Rows from block 5 of a small image embedding model, named by matrix and row number. Rows with one number belong to one neuron. Each number is 128 + 32 x the weight over its row's rms, rounded and kept within 0 to 255. All counts start at 0. Numbers have three digits each.
After each neuron's rows are labels from the 100 images, of 14848, where the neuron reaches its largest size: "strongest on" is what is common among them. Only what is clearly more common there than usual is listed. The data: histories of elementary cellular automata, time running down. In brackets: how many of the 100, against the usual share in percent.
# gate: MLP gate (model.blocks.5.mlp.gate.weight, 640x160), inputs 80-159
# fc1: MLP up (model.blocks.5.mlp.fc1.weight, 640x160), inputs 80-159
# fc2: MLP down (model.blocks.5.mlp.fc2.weight, 160x640, transposed), outputs 80-159

gate.110:143146135163199146126119131059123089162182121128113126142091122083151160118157166087080094103077177138128085118130132135151127088093131126130059118082142140112113184140094179093133106109120075111119131071168195170089096089141129133097087070
fc1.110:197099120187172156107139155137155136116123118118113121149172148129119133085058157073151095144096114126132117076146060137085167202113029106160124183129150066144130165146161163102229138112134137144165113166100107131157146160120118169167117126
fc2.110:156134169147153111077178108021171141145140106132088164114100102093138143154123086171074092143145106067077106125094101134181101104160103140129154125118118123121072127169114163130108053143134114196121137148184215134106086091109131145120105114
strongest on: 011 turns on (97 vs 51.2); 001 turns on (90 vs 49.9)

gate.42:121107117165119057170142131141160086159110093121096125133087171121173115135127164083129168101147155201083141133121089103122084123131124080125111149148123103152121171169141124155117159104124115094141076114067161144144160122071095072106127137
fc1.42:106127066105139134112097110095138132138164101099199129113122158152161110163176142130112080125153150132131157147145136120089181139171097124074064172161085096156075138177118122091070147107073117090101085118064107151067097139133155126113175158
fc2.42:134166128147111161072120136188144125134082112139157119164099144091177110147121161097117101162151128099130119209107137130130088103116154142140046120147143225161173115080102135159069083094149103148084071198119056139095094163158102165140113138
strongest on: 001 turns on (84 vs 49.9); 110 turns on (84 vs 50.4); 000 turns on (83 vs 50.1); rule: rule 67 (59 vs 0.4)

gate.9:134140134050108081112089111167039131087160098062204146121214154115137161106114129082110122159147107133177128132098092119141157154111151109126044145180137117171096071140093118116165167170150080148172102156074161168164180110145143145143177141
fc1.9:137091134134082136083126105176123129139097220188022123129164133118143144153109105105118127120206160111119201174096128180111158106105092160125165125115159159102124127106111127087091096179108151102118158085178111076097146141110088124130076104
fc2.9:128165050140094124157131106148106136129088129116073115177108079116162130183085138165133148182072172116136101136115155144198150083116134086123171144079133130130166109122203112144096142097174094142138159097128117130133112116197112143093101137
strongest on: 000 turns on (96 vs 50.1); 111 turns on (79 vs 50); sparse start (62 vs 29.2)

gate.259:086117134130139162104118138123038169101145104150149112161116079154156108133082144135161109090172115074118131112151158119139124134092147122157136130163086122210128077127125128143129104062107113162134125154058099107081155135106140091121119170
fc1.259:104095127139154139193163116218108092136115134117118067083153133136157118088133180168106088083131055139106100097118135135158135105121107146108116137106105119143111117113060117096142158093192143111133183120121061099123182116087168074112103162
fc2.259:143125132145144125116153070155159143176170131162153111157187171130124181142181112168106125123160151065154157097103171157201092151196108093158094093072098100151092068099128157130163198133169114121143113135146120097131140137096108079084088127
strongest on: 100 turns on (84 vs 50.1)

gate.446:098079160096129079093097149198112125156125141099067106109077167117174069117075147122103148126080094142176194190127126132150163111138166150164121100109167144137139190123165146055145111114095203086114101092167135095159093115189082108106119144
fc1.446:071190126133138155106177123127109110099102132161092090121151096146113120175135133095073158131127115160143161113125169084130061167185171090133138090115165159188183123153169109130123086090130095126081071118164110148143112154104147133148143152
fc2.446:088127121166132145115123124134153170193154084189173169132118080086072151166131118087110180133133139134109109108119135113156079104170179138152154099107119112136133138118085131135122141121118087118109067067136140183099084075118109140133161156
strongest on: rule: rule 75 (26 vs 0.5)

gate.28:086068127123167162116130131162143092200117100129111178181124070167124143066190109126159088106123126103112176073118147145129075090173149119097097113144154126150130129105175196124136141165175152206191106129164128071178129092097125087156117100
fc1.28:088118086160129169130119081106141128141155151157160165165126075104125157137121151158134116103174102158073106103131126113100122169072166032118076134105115060150110134112177049126104126136097178108178092125144143121127144099094102107194107169
fc2.28:142131199137066156070147134125102074116104154063139105083080107141091118179140098164095133163129107108091105132176139155122125136115131122134110091106145121113077168161166096137107161070126148086219169123101150094155086167123171116171123183
strongest on: 001 turns on (100 vs 49.9); large cells (67 vs 39.9)

gate.567:132085084085141131109091143130121167178090101159071211126131123079107133124134097137171065085148141101096149102089100120129134129150105105083102073127127164151139101118158193093102167123162176145158139160127098148117158070109085131142122116
fc1.567:119101087184111169160127111149146174171138154146117114107128119139096117161162140076134148166130120148143218155115135109100148122146087118137156154193108158110169111130175090105140143085116091135112098095163165154102151182031123123098113091
fc2.567:143110059114059116105106197090055082095094138112136089104110125130141138149127109126160148152121087137087172140170092146123189093103086098135131093127060135210190153071050155136170138142084097151160119141142102155121132162094189163136138104
strongest on: 000 turns on (77 vs 50.1); rule: rule 65 (39 vs 0.4)

gate.374:149041170169125133117187084163111140151109113192086127156163133098104148118094126060129156133107073153175144163157132076165136118154057166179156082148158101127151136124137172108166097130137164103119152138088102151106141125138175102162148164
fc1.374:166165096116158169151110166092086130144156186104165115088143162184152106161101112201181139145127151050136149136124122169080173101160119057092130132150062148121108112155141086118134125140093082099110126137169128081143108140091073137140079113
fc2.374:129162141153168148150118124147123154105095171125102108113071149149116136135179104195167113080131125064134108170152153152081119146170132128116134105154096132033123113138171164071138136088109111083191128184063074119116140090129097207138101132
strongest on: 000 turns on (90 vs 50.1); 110 turns on (90 vs 50.4); 101 turns on (79 vs 49.3); rule: rule 97 (60 vs 0.4)

gate.64:112174164118153108115081107140070121118125100178142108094076133080105142115115139137170175105121092166151137128126162156128157097176161157110168166135132185157127076061155137131092140148169078102066120148150163105176129082126144161177077105
fc1.64:114153145162156159197107100149210152195118133091103146137128135154130162166087123140068145093134078119164123106163103103133133092083156138173099098187101106122131090155153152132112134084205164134086119126099181074116124108101152116189115108
fc2.64:123118144184078119085097105134190175190145070076108190122138133131157183124107157122151138140073135088160100103134062097139072176129161134151102136114105124149137120136149107122099164062141108127083131123119129088137115151152160084212090088
strongest on: 101 turns on (92 vs 49.3); 011 turns on (88 vs 51.2)

gate.424:185067147099120093149145083120138159131166132156080119072089115177130121147153031146155159113111176117180120159165159173123144099189145095086152087120108190111072137132130149086129155160132120125116120109184128128138061162163081140202103104
fc1.424:135160120122135153112114123125135166153073086153076106093154144120111111205119104128129121086102133172083097079153125173151098102079197044195167081091164141116159115083121134098169164107082103093109107153135106111101105125108106119106164077
fc2.424:099113145136154113128106165114139128126163178110165100135148137146099100135196085101112088147159151149133105143101131115140154138168216093100165056174097112171100112155195098179147178072239171110133115100110120129157139099129153129150160206
strongest on: 101 turns on (89 vs 49.3); rule: rule 32 (30 vs 0.4)

gate.343:116086182149094163110149086177124140156086104134117098108116105108113142131158092142083178108145117144127130079128142143069141161082138151117157137090135146102129109145098138053184175196170165176108111107129155214094110063099188151086126172
fc1.343:151116145126130134152106060124107053126203102124087187155078160099116065101150121125137149149113142116136061163098150118078124172146105098153158129049121138117137100210157144139082131133115128117115116165121150142172112142128083078162095118
fc2.343:154143151145083133153125147139120107166061149125127156175137152104078113174143108191190196181127075113124088137135127117100138130141144077141085169168131133135099101170079138105121126147099132104136179118141171084132117083136093175101065143
strongest on: 011 turns on (93 vs 51.2); 100 turns on (92 vs 50.1); 101 turns on (87 vs 49.3); 000 turns on (82 vs 50.1)

gate.542:094151103105155122147104184132168190120123144089138218152141104196108134137082106161144136113100168147171067158118103088126104094122145075109156126139118060117170123119123101140159097099104142084148026156113123165143137138162124149081088115
fc1.542:122080113136113180150153181189112140121092132082182168176129168140158112118174117161122092094162093114142102123111148058143117051107128167079168201152186139136117132153092212097066125140105140106150078074134109112142138147151096143126101098
fc2.542:093136122156176128113163131240118125094099118117109104101096100190172129127134135111172077114131133143093098144128165142116109150126127103142100165109155143111149155178158094159173193169135099076200093123117085145129140090166129093112151087
strongest on: 001 turns on (96 vs 49.9); 100 turns on (93 vs 50.1); 010 turns on (89 vs 50.3); rule: rule 86 (49 vs 0.4)

gate.233:132135133107117122118113071141145162154108159161132203152175147165167173000120134099108147123142166116081142158193150158119123106143084093144194156179123082190149124080117160132138076148148146184141147097154139103105114149131099125178135115
fc1.233:099156141070141158112159166146143108105058135153093104179105077077086075130126098116108087133054068128133152187110107160106133073120143164182143139061112142113135114135135144192069137094132169119111148152172140146154135046111050121114109092
fc2.233:137113095135132085084191129171130100122123101121185174111103146151109144169152090133106101132050113144181176154091114211173131140084133187131066079146078083186163110135133185101144108099132141104068136150136135173146085105093154126163126145
strongest on: 010 turns on (100 vs 50.3); 000 turns on (97 vs 50.1); 100 turns on (91 vs 50.1); rule: rule 149 (53 vs 0.4)

gate.590:098051123138158089130134093120116192168118099122125125112140132155170151121177172117131085071105161145153167160114112135143105165097096103145169095090143135086166107126111154126128161130085098170123073149158155149111090135143099104146152153
fc1.590:136091191110146185134159115087093175169166156094096093121180147133158175135157113101156127106108183124096091190116143131170135156174149133117160148199159107105157112162068161172162109131145088059111103134125141130178189151111134149136119132
fc2.590:168130155096065157199134050048127157085129129114144141152057143120135171125141117085137148103105118147114155126217067121139088125129167060115123079219092141103157141135115100130169110161166125075135105122159137153153091107094122107175194136
strongest on: 101 turns on (89 vs 49.3); 100 turns on (80 vs 50.1); rule: rule 62 (28 vs 0.4)

gate.45:137069113172123149048123106149099087164118141096132097156183124103130088130064126104140157072115156123121116097128115122162097122087158072155145071098131141121152123072154185159118104114135108154173112173168144165102127088123057118067064088
fc1.45:105121144117154165178153120084094104095200100102160174187100133094106124126144144126115126104162125086148137058116177107080123113090113067135143195102155055105072133126165105153119123134131115174159132147123154138169131110174171097169129163
fc2.45:164196148133110149151129158115099139121088088107130167091073157109152129106143108163072155146170127115145135129152114106166139142121100145181166167137118104149166127156161053165124069090094132188166115125222103092191113139206146161105165155
strongest on: rule: rule 22 (25 vs 0.4)

gate.136:129102186114102179139171095095132065100183106106096137110170102121092208175123124125111098157114127132086128038146085127174092122106121122117149103187161201094173144053127146147141065120176137153105087135106093130121100036119129097113133172
fc1.136:158142070118183157137118160107166136147140080145119096115105178112129122133090119156121094194144181132164131122115127075117190122122075142155169172116110111143103127122119111039119182091168066111135113134118135112128120109162156192167178163
fc2.136:113084098114163160085091124152137059133142088114144199100089121076083158098126108173163147102114088129150070134134100098138122117164083139187143119115128142142071123125135151056142130144129103062064133133113127141167078128114096144151092114
strongest on: 000 turns on (84 vs 50.1); 111 turns on (77 vs 50); rule: rule 161 (25 vs 0.4)

gate.207:101102113130080114115111172134138113107119151087169053116142162126103130182127164183134148198138105168141126049197075122127167054076177090102113116147141070082104134095095114103121151132114147108117097144115121081098166154137112152178129144
fc1.207:178153120137083092116132102124109172139067093167142130095064164126117104147086060174122126106173090138142152207135111162156135151098115086149147063157115106091105104133107090106070139079082113201150079174152079161128100173112198100113102142
fc2.207:081107108112152116126160088175096124107099102154097115124151059092173161122159134158124135169174153148115081169186099145160138137105158122122139153151094092202048103161115128149078088149144180199175109135069106086147179121164172102138098137
strongest on: 101 turns on (99 vs 49.3)

gate.480:073135171140154144115180116122130160103184118129102131122104163141119127095143140194123114150107130142119076098150094124218137165125108131091117074171103077135161141126105109115063180121149125175166099125098086177106096113157160123102148057
fc1.480:174105089114128128178107089082140071127110113095120178158154109146119080156136234106192162044170113094139106120096072176128122113092107166134133093159113172178139126097115119119159119086173189127102151075140099060110121090104122151141183189
fc2.480:121096112126163113103102120130168151140058143178087122168206187115108127097094164110128114151147113115149121087022126104129119108108117134195203165066087106082072120120177096157185142139082116040097132181183187101129093097131083169105123131
strongest on: 011 turns on (97 vs 51.2); 101 turns on (95 vs 49.3); 000 turns on (90 vs 50.1); 110 turns on (80 vs 50.4)

gate.315:106133116082095157168173145076150116113183214132165117112089111137147154096136137114090166095084139075171125133088122137144126094098086126137117164121105143118140116148126127103127113130140151176131129183076089095170154143107127059125135144
fc1.315:103154127127167151113093119122164097070142100114196075125108089108095128145171186097115136169110149127172145087121138135129098174123167145109079147111164147109103144162131137147088101145135126151128100129140161102126170123099126149153140150
fc2.315:086162133052099137118090120148120152157146122125174168117077123162098149162173139160131052139112141139110126123123165090133118117081143118102101131116113191105109177162169113155154150109141133120123155153100139154145108133107078079086090068
strongest on: 011 turns on (99 vs 51.2); 110 turns on (92 vs 50.4); rule: rule 88 (59 vs 0.5); rule: rule 74 (32 vs 0.3)

gate.38:128134180161093074159042139139135144136145119089143142115128164139141143110144129134163134112113147139116138164168104101135151101122101072080103120097153130111132122110179116150107115075170128082121074149046201185175083097142119159102032085
fc1.38:100166133136103151147069139118085128136164141139166167127142137143073134133131116116114104162099179124109118143140152164187141144157145134098171101049192132045100116107183169154152121189187118174066131149085164136171126148091129147097120138
fc2.38:167158149109124065143131161090147113170125064168161119151130154118092093161204143196173158123129136187114115137099122117132190081105137084104127129084106122101152102118120098137124131161119111115084144162134192123194116112076164115139119111
strongest on: 000 turns on (90 vs 50.1); 110 turns on (81 vs 50.4); 101 turns on (79 vs 49.3); 010 turns on (79 vs 50.3)

gate.445:096123096153065130113041134158124117099133188136166132111177127079149117104163168124070129132101101145171098115117142161080111086110155126177142173082145120095165096166153087118061111031117105188129122166099150121127121101114131163145087139
fc1.445:188095074141153163111125150117139092140103119109093203096140151135176128153195160125156114122161143146156157154180149139093095166126098124098109112131131184085179131116090114127131115140104075152084158060161140120192174070153132153116121081
fc2.445:166114109171218134135139176110137189099120160146096121176156217154096094146156110142129112121104102095101138111175114135122086119159170146107142132128139133140101221154154133167168083095070104120138120160125103136145157148116087139177115170
strongest on: 010 turns on (80 vs 50.3); 101 turns on (77 vs 49.3); 100 turns on (76 vs 50.1); large cells (73 vs 39.9)

gate.320:120109125120076122102151157113117145128126106128092067075104147145120170101128084112160180170107172214117095142094063154107104156129129098182106090174213119123140104134138137076127107142157125115139120058082135159125156143118145136107145174
fc1.320:128141104144103171116151133150128145090125145068141143195075130130155162127144130129123092140192099042151176118101169132198078129095121131140078109077123136113083143108140133156087113145100201101141121121182063120126084101099147134160174145
fc2.320:099124087085132091137166152170094156160166133135132118159136111159064161108135159112137103115111080083089128135149199121140149113177092145070195132121139152124120123117162135124124178094102092163085170174169074152183119156129095129159084144
strongest on: 101 turns on (88 vs 49.3); rule: rule 101 (31 vs 0.4)